Weights of a small image embedding model.
Model: norm layernorm, activation gelu, layers 8.
Training: soap at rate 0.0027, 35600 steps, held-out accuracy 100%.
Rows from block 2 of a small image embedding model, named by matrix and row number. Rows with one number belong to one neuron. Each number is 128 + 32 x the weight over its row's rms, rounded and kept within 0 to 255. All counts start at 0.
After each neuron's rows are labels from the 100 images, of 14976, where the neuron reaches its highest value: "strongest on" is what is common among them. Only what is clearly more common there than usual is listed. The data: abstract colour fields from 500 small random pattern networks.
# fc1: MLP up (model.blocks.2.mlp.fc1.weight, 512x256), inputs 0-255
# fc2: MLP down (model.blocks.2.mlp.fc2.weight, 256x512, transposed), outputs 0-255

fc1.492 [ 97 121 203 148 116 161 179  78 101 151 137 134 151 192 161 102 107 167  93  93  99 116 129 104 216 135 132 144 139 146 106 190 115  97 144 149 137 150 104 119 132  82  92 141 109 115 121 160  75 159 139 115 183 119 103 136  99 184 128 147 145  98 127 128 117  58 104 110 193 125 110 143  64 115 181 157 119 166 152 121 158 138 127 119 120  77 181 170 106 152 118 123 182 143 113  77 107 120 155 107  81 126  84 112 174  91  89 124 121 141 120  83 221 129 102  61 146 122 119 125 140 115  48 116 163 168 148 112 175  97  92 175 124 105 134 150 118 172 119  98 140 131 100 178 189 122 137 129 125  35  92 146 144 100 118 158 148  99 125 133 103 109 134 139 156 133 110  87 101  82 138 106 132 134 113 192  93 140 120  74 108  79  57 126 183 146  79 160 135  88  97 174 152 143  87 108 132  77 126 110 107 117  72 168 129 147 138 128 123 138 149 128 102  70 143  67 158 136 104 155 171 117 126  58 118 129 141 184 140 131 105 115 173 153 109 107 133 156 118 123  95 107 112 112 133 155 119  56 124  36 139  81 151 105 136 160]
fc2.492 [138 118 133 111 139  82 179 159 141 144 140 160  79 169 154 119 169 139  89 160 112 126  63 108  82 151 155 108  88 107  60  59 107 110  89 161 108 151 196 151  99 165 139 182 136 165 125 101 128 120  43 161  85 173 132 106  95 138 119  97 209 182 173 117 103 134 131  83 156 128 120  90 160  95 118 129 119 134 140 156  74 131  94  81 108 145 136  92 111 124 143 156 108 128 137 137  80  99 138 123  94 124 115  78 167 123  86 111 128 123 181 185 103 131 125 194 146 140 166 104 129  92 140 184 170 106 172 168 102 133 136 110 112 124 172 132 196 151  83 143 204 153 112 125 157  93 195 134 153 118 166  70  98 105  87  99  99 172 106 147 142 140  91 155 143 138 123 112 161 125 125 137  55 126  77  62 113 121 134 153 211 106 113  98 136  96  71 190 163 108 155 146  97 140 132 102 107  95 148 126  97 153 148 172 197 141 183 139 133 116 115  65 100 120  99 137 108 142 106 142 120  93 103  97 127 144 139 144 131 129 111 171  86 117 148  64 145  94 101 152 152 136  71 128  61 137  98 130 123 108 131 122 151 102  61  97]
strongest on: mostly red

fc1.213 [118  70  98 150 102 174 110 120 124  82 137 161 127 154 113  87 143 171 129 162 179  87 137 181 161  92 173 117 114 123  53  95 101 133 140  89 113 125 161 157 113 178  93  80 139  90 133 119 114  83 109  92 130 188 164 116 102 127  77 143 211 180 131 141 118 181 142 116 195 127  91  83 115 141 139 114 159 130  64 148  76 106 141  99 169 155 138  96 149  80 139 110 132 113 151  76 182 171 103  92 146  63 123  77  88  96 161 122 132 124 186 180 101 150 187 101 145 127 161 112 148 152 120 136 134 117 143 146 177 177 140 166 113 123 127  52 154  95 157 171 134 147 146 129 144 156 178 184 119 132 135 120 128 108 142  94 127 131 156 105 162  91 170  93 107  54 154 110 133 141 109 106  54 187 140 135 108  62 144 129 157 110 100 160 126 100 124 111 132 110 121  90 109  99 131 131 157 126  97 119 168 127 142 110 107 146 149 167  88 159 135  77 114 152  78 146 131 110 163 216 176 133 117 150 137  92  68 138  95 136 135 161 166 172 151 144 111  75 108 109 146 189 139 114  99  83  70 169 142 166 100 131 194 145 163  88]
fc2.213 [132 117 137 126  85 104 137  89  68  80  81 120  89  66 157 104 124 139 133 165 152  56 123 151 109  74 139 152 135  97 117  98 130 110 165  60 101  80 134  87 121 174 145 108 199  87 133 143 161 106 101 133 112 101 135 143 105 124  68 135  63 105 146 144 104 137 144 163 182 142 166 148 148 124 176 110 173 115 104 158 167 137 127 132 113 159 119 105 139 133  48 154 150 114 122 128 185  69 125  82  65 148 119 100 126 154 116 165 157 194 100 144 158  71 180  92  78 115 173 132 161 143 140 127 228 136 102 116 104  90  83 169  67 132  99 140 167 119 162 138 117 169 104 133  93 156 169 115 157  55  91 128 124 128  93 133 143 163 125 186 145 107 119 125 159 182  74 141 129  76 177 116  77 145 144 122 139 104 145 120 137 158 135  96 106 165 160 127 196 124  62 136 109 124 154  95 148 199 163 106 128 143 124 124 100 131 125 145 116 110  71 145 124 101 112  85 104 158  73 127  77 182 153 116 112 162  96 114 116 107 120 138 125 106 158  92  96  96 114 147 103 130 150 186 187  76 171 104  87 142 138 108  89 122 139 193]
strongest on: mostly red

fc1.320 [113 122 118 162 157 185 151 130 131 100 161  93 187 141 114 133 109 120  91 139 136  88 121 113 178  92 146 146 159 157  69  92 125 117 100  78 135 111 148 145 105 142 150 128 120 105 123 158 139 151 174 113 129 175 109  78 133 107 164 175 141 115  72 126 135 176 124  76 130 102  91 174  63 181 108 166  88 185 115 154  84 167 119 107 150 129 142 139  95 145 132 148  86  89 162 147 141 134 137 103 154 125 133  91 103  80 114 116 152 103 168 127 143 115 163 154 159 139 171 124 255  94  85 150 131 143 131 168 185 139 169 155 175  92 129 101 154 132 130 155 136  96 146 124 144  40  99 143 132 113 111  97 114 124 134  89  46 104 116  91 122 114 128 121 135  86 103 164 160  72 201  99 131 121 139 140 147 176  86 117  81 117 127 135  98 135 127 101 158 106 102 146 114 142  89 169  95 162 131 179 213 171  21 151 179 130  91 111 198 113 141 110 152 122 156 105 146 129  83 128  60 100  82  79  79 152 153 129 148  73 125  75 173 161 124 117 149 157 176 111  74 130  74 128 107 134 138 143 125  95 141 121 150 112 108 159]
fc2.320 [158 122 167  74 191 174 106 120 117 162 120 187 184 133 125 122 142  94 193 131 122 179 163 121 151 150 144 102 138  97 146 140 160 117 125 133 172 175  67 146 149 113 138  91 126 130  92 169 145  94  74 141 124 115 105 114 107 158 111  51 119 171 124 187 143 119 118 115 156 103 129 107 218 156 130  98 125  52 187 104 111  94 152 115 186 115 140  83 155 110 165 147  84 138  67  89 117 151 146  70  94 128 200 142 168 133 142  73 152 146 184 139 132 127 119 118 133 175 122 150 152 142 138  84 196  78 112 121 139 102  60  82 134 150 176 145 128 132 104 132  81 102 130 112 143 173 133  98 112 138 154 102 132 126  75 139 142 134  92 143 160 101 112 182 145  69 128 125 130 133 155  69 107  85 119 140 107  87  87 104  82 172 130  66 127  78 167 126 125 173 102 116  64  97 132  67 114 140 160 141  74 102 157 105 114 156 151 142 168 109  80 163 134 187  84 159 184 170 110 190 129 118 183 149 134 121 139  80 111 113 140 201 123 116 142 131 155 155 106 120 149 161 198 153 143 163 137 137 153 151 108 122 143  95 142 116]
strongest on: mostly red

fc1.75 [122 148 135  66 134 109 136 154  81 177 124 145 179 146 194 119 120  90 113 131  56 130 137 126 124 163 103 147  72 110  87 135 145 220 126 144 138 113  90 110  90 152 178 184 142 108 128  81 170 152 121 136 154 105 136 122 122 169  97 114 128 151 109 121 136 145 115 102 165  96 111 123 157 153 122 103 152 139 162 135 158 116  79 163 133 127 102 135 149 160  90 121 137 111 131 139 142 153 100 148 165 130 155 162 128  95 118 114 160 151 163 163  64 154 200 149 153 110  91 118 141  89 136  97  99 113 199 151 126 139  62  98 102 130 129  67 128  78 101 141 138  92 106 162 136 177 101 112 123 181 120 155 196 106 124 114  68 109 120  62 143 175 187 131  56 208 111 194 183 152  79 102 118 132 115 184 146 134 116 138 106 124  95 140  97 129 126 134 148 140  44 107 208  96 175 135  58 116  99 161 139 120  71 169 117 117 137 120 158  91 125  81 103 113 121 148  91 116 115 104 126  88 171 126 115 122 159  85 149 143  70  77 146 155 136 141 105 137 106  96 123  98 181 112 172 113  88 135  50 184 116 129 130 143  50 145]
fc2.75 [128 120 126 148  99 119  88 106 113 104 124 151 150 106 128 166 135 128 145 101 133 139  83 147 141 112 161 117 141 169 125 112 103 149  92 154  75 143 169  93 126 126 141 131 112 160 139 150 143 191 109 184 123 100 189 105  74 145  79  67 116 120 135 189 216 204 121 105 110  81 136 168 152  94 121  65  96 163 134 109 119 151 103 133  91 110 114 178 103 139 148 155  95 159 163 116 167 167 142 169 139  98 122 130 124 136 133 141 132 134  98 117 201  86 104 180 143  77 128  34 127 100 204 109 142  91 138 119  86 106 171 138 110 103 173  90 138 149 104 167  46 156 144 104 139 137 174  89  94 120 150 144 133 127 149 178 197 114 102 134 127 107 108 152 120 127 152 150 113 159 107  89 125  97  96  88  82 122 182  88 129 213 198 166 136 151 181  90 172 122 122 123 102 115 121 158  89 111 122 136 204 141 138  78  62  79 128 154  94 143 145 127  81 192 182 118 166 156 141 121 142 154 163 148 146 102 107 111 163 195 148 141 101 161 119 140 124 122 147 115  89 117 101 161  71 139  90 161 107 148 188  94 150 100 152 162]
strongest on: dark

fc1.6 [135 151 122  89 133  75 152 132 127 133  42 160  83 164  81  84  82 124  87 123 142 154 143  95 126 124 126 166 129 107  85 175 119  77  78 171 127  92 160 155  90 175 166 150 117 136 159 131 156 150 206 129 125 135 148 150 141  80 137  77 113 156 134 145 125 165 161 142  86 190 116  88 138 132 110 122 105 128  93 107  98 116 182 108  81 163 146 120 187 135  92 161  78 122 149 124 125 155 160  97 148  33 128 100 133  84 172  95 116 120 102 124 159 117 157 150 143 102 136 108 123  98 111  92 148 133  83  64 122 132 152  98 133 134 164 125 122  69 138 119 169 109  92 171 129 154 114  88 179  41 154 151 166  92 205  90 140 177 137 129 115 145 150  96 100 163 174  90 169 101 144 123 209 146 116 166  94 101 140  83 158 167 140  90 152 114  76 101  93 133 157  88 105 102 162 125 110 119  99  95 178  60 135 130 142  96 163 166 159 140 129 130  75 150 101 199 159 106 171 172 110 100 131 143  93 148 177 135  79 133 133  71 124 113 120 156 102 124 163 174 170 169 151 118 141 119  91 108 118  88 127 110  74  75 118  97]
fc2.6 [114 154  98  70 147 103 160 146 227 136 189 146 161 112 200 152 135 163 103 168 163 126 129 133 102 135 199  73 144 108 107 108 144 121 107 119 123 121 197 121 123  83 111  74 112 148 122 112 134 186 141 145 112 119 120  81 104  97  79 184  97 173  96  50 160 106 138 114 108 133 144 197 175 143 146 160  97 143 180 111  57 124 137 133 106 115 101 195 107 107  52 173 178  86 106 174 120 108 125 165 195 154 150 159 107 157 111 114 190 148  97 101 181  75 109 128 110 125 118 175 143  91 166 172 173  92 137 104 116 156 118 130 147  93 131 172 140 138 113 178 174 130 100 147 151 127 145 164 128 174 108 130 159 124 170 129 184 117 129 143 156 140 193 115 138  75 158 152 102 141 124 105 116 136  97 154 111  72 124 123 139 155 159 155 111 144 170 106  86 138 111 168 158  98  68 164 119  90 104 146 150 139 144 114 114 148  91  75 155 133 156 117 117 123 126 134 103 159 129 139  62 170 153  81 156 209 147 138 138 128  71 129 162 106 128 109 140 101 150 116 101 132  60 179 106 127  89  98 171 166  83  83 120 126 123 120]
strongest on: dark

fc1.87 [145 163 147 165  80 133 109 117 111 101 155 113 116 156 164 148  92  81 181 108 171 130 115  69 159 153 114 137 128  86 116 190  80  95 181 164 131 116 125 126 125 114  54 125  94 162 132 106 165 177 123  97 131 105 100 122 121 164 118  91  74 171 100 123 124 147  97 138  52 106  96 110 117 178 137 146 127 166 146 107 142  75 177 126 122 153 103 156 141 167 127 169 116 109  82 138  96  90  44 100 152  81 134  59 142 142 153 151  48 106 134  85 109 130 170 128 145 141 165 125 187  79  90 142  98 141  95 102  76  84 126 165 120 125 112 136  59 158  68 117 138 166 158 159 218 127 129  79 114  99 166 155 106 109 151 134  58 176 139 119  94 127 120  79 176 184 113 113 146 113 144  94 164 122 139 177 139 130 110 106 158 128 120 147 130 132  70 149 149 174 134  99 161  97  88 128 165 186 185 128 136 115 132 123 156 126 160 205 134 139 138  95 181 141 123 184 101  85 123 166 183 121 166 129 116 134 172  72  95  93 170 153 156 151 114 160 174 115 151 126 158  94 178  95 148 138 108 153 107 160  95  85 100 135 156 117]
fc2.87 [158 119 173 119  65 110  76 119  88 159 122 207  80 138 116 127 120 136  73 112 117  75 156 123 104 123 102 155 171 132  96 106 111 117 148 142 100 121 170 103 198 122 203 136 128 136 148 125 168  93 200 126 152 114 164 194 104 174 148 136 121 144 139 115 111 114 105 128 150 131 165  72 119 121 151 142 122 128 113 149  63 129 104 119 158 125 133 155 143  82 115 175  98 130  81 146 144 175 130 127 146 102 118  94 142 110 117  56 132 132 158 177 107 155 140 131 134 112 198 135 164 100 116 169 178 123 166 117  86 132 115 126 154 134 110 109  73 119 129 121 127 118  92 106 139 159 114 110 105 151 151  96 112 129 121 184 118 136 128  91 118 107 136 104 124  99 129  45  46 103 104 113  85 144 144  86 106  77  56 106  94 112 162 149 109 108 134 128 159 101 182 157 155 136 137 122 101 161 160 132  42  86 100 113  75 111 190  65 170 129 154  55 153 128 125 164 106 187 135 111  88 130  85 151  88 133 151  49 166 185 146  94 167  67  53 116 123 126 137 138  92 129 125 102 112 222 133  92 125 117 150 151 107 191 154 129]
strongest on: dark; mostly green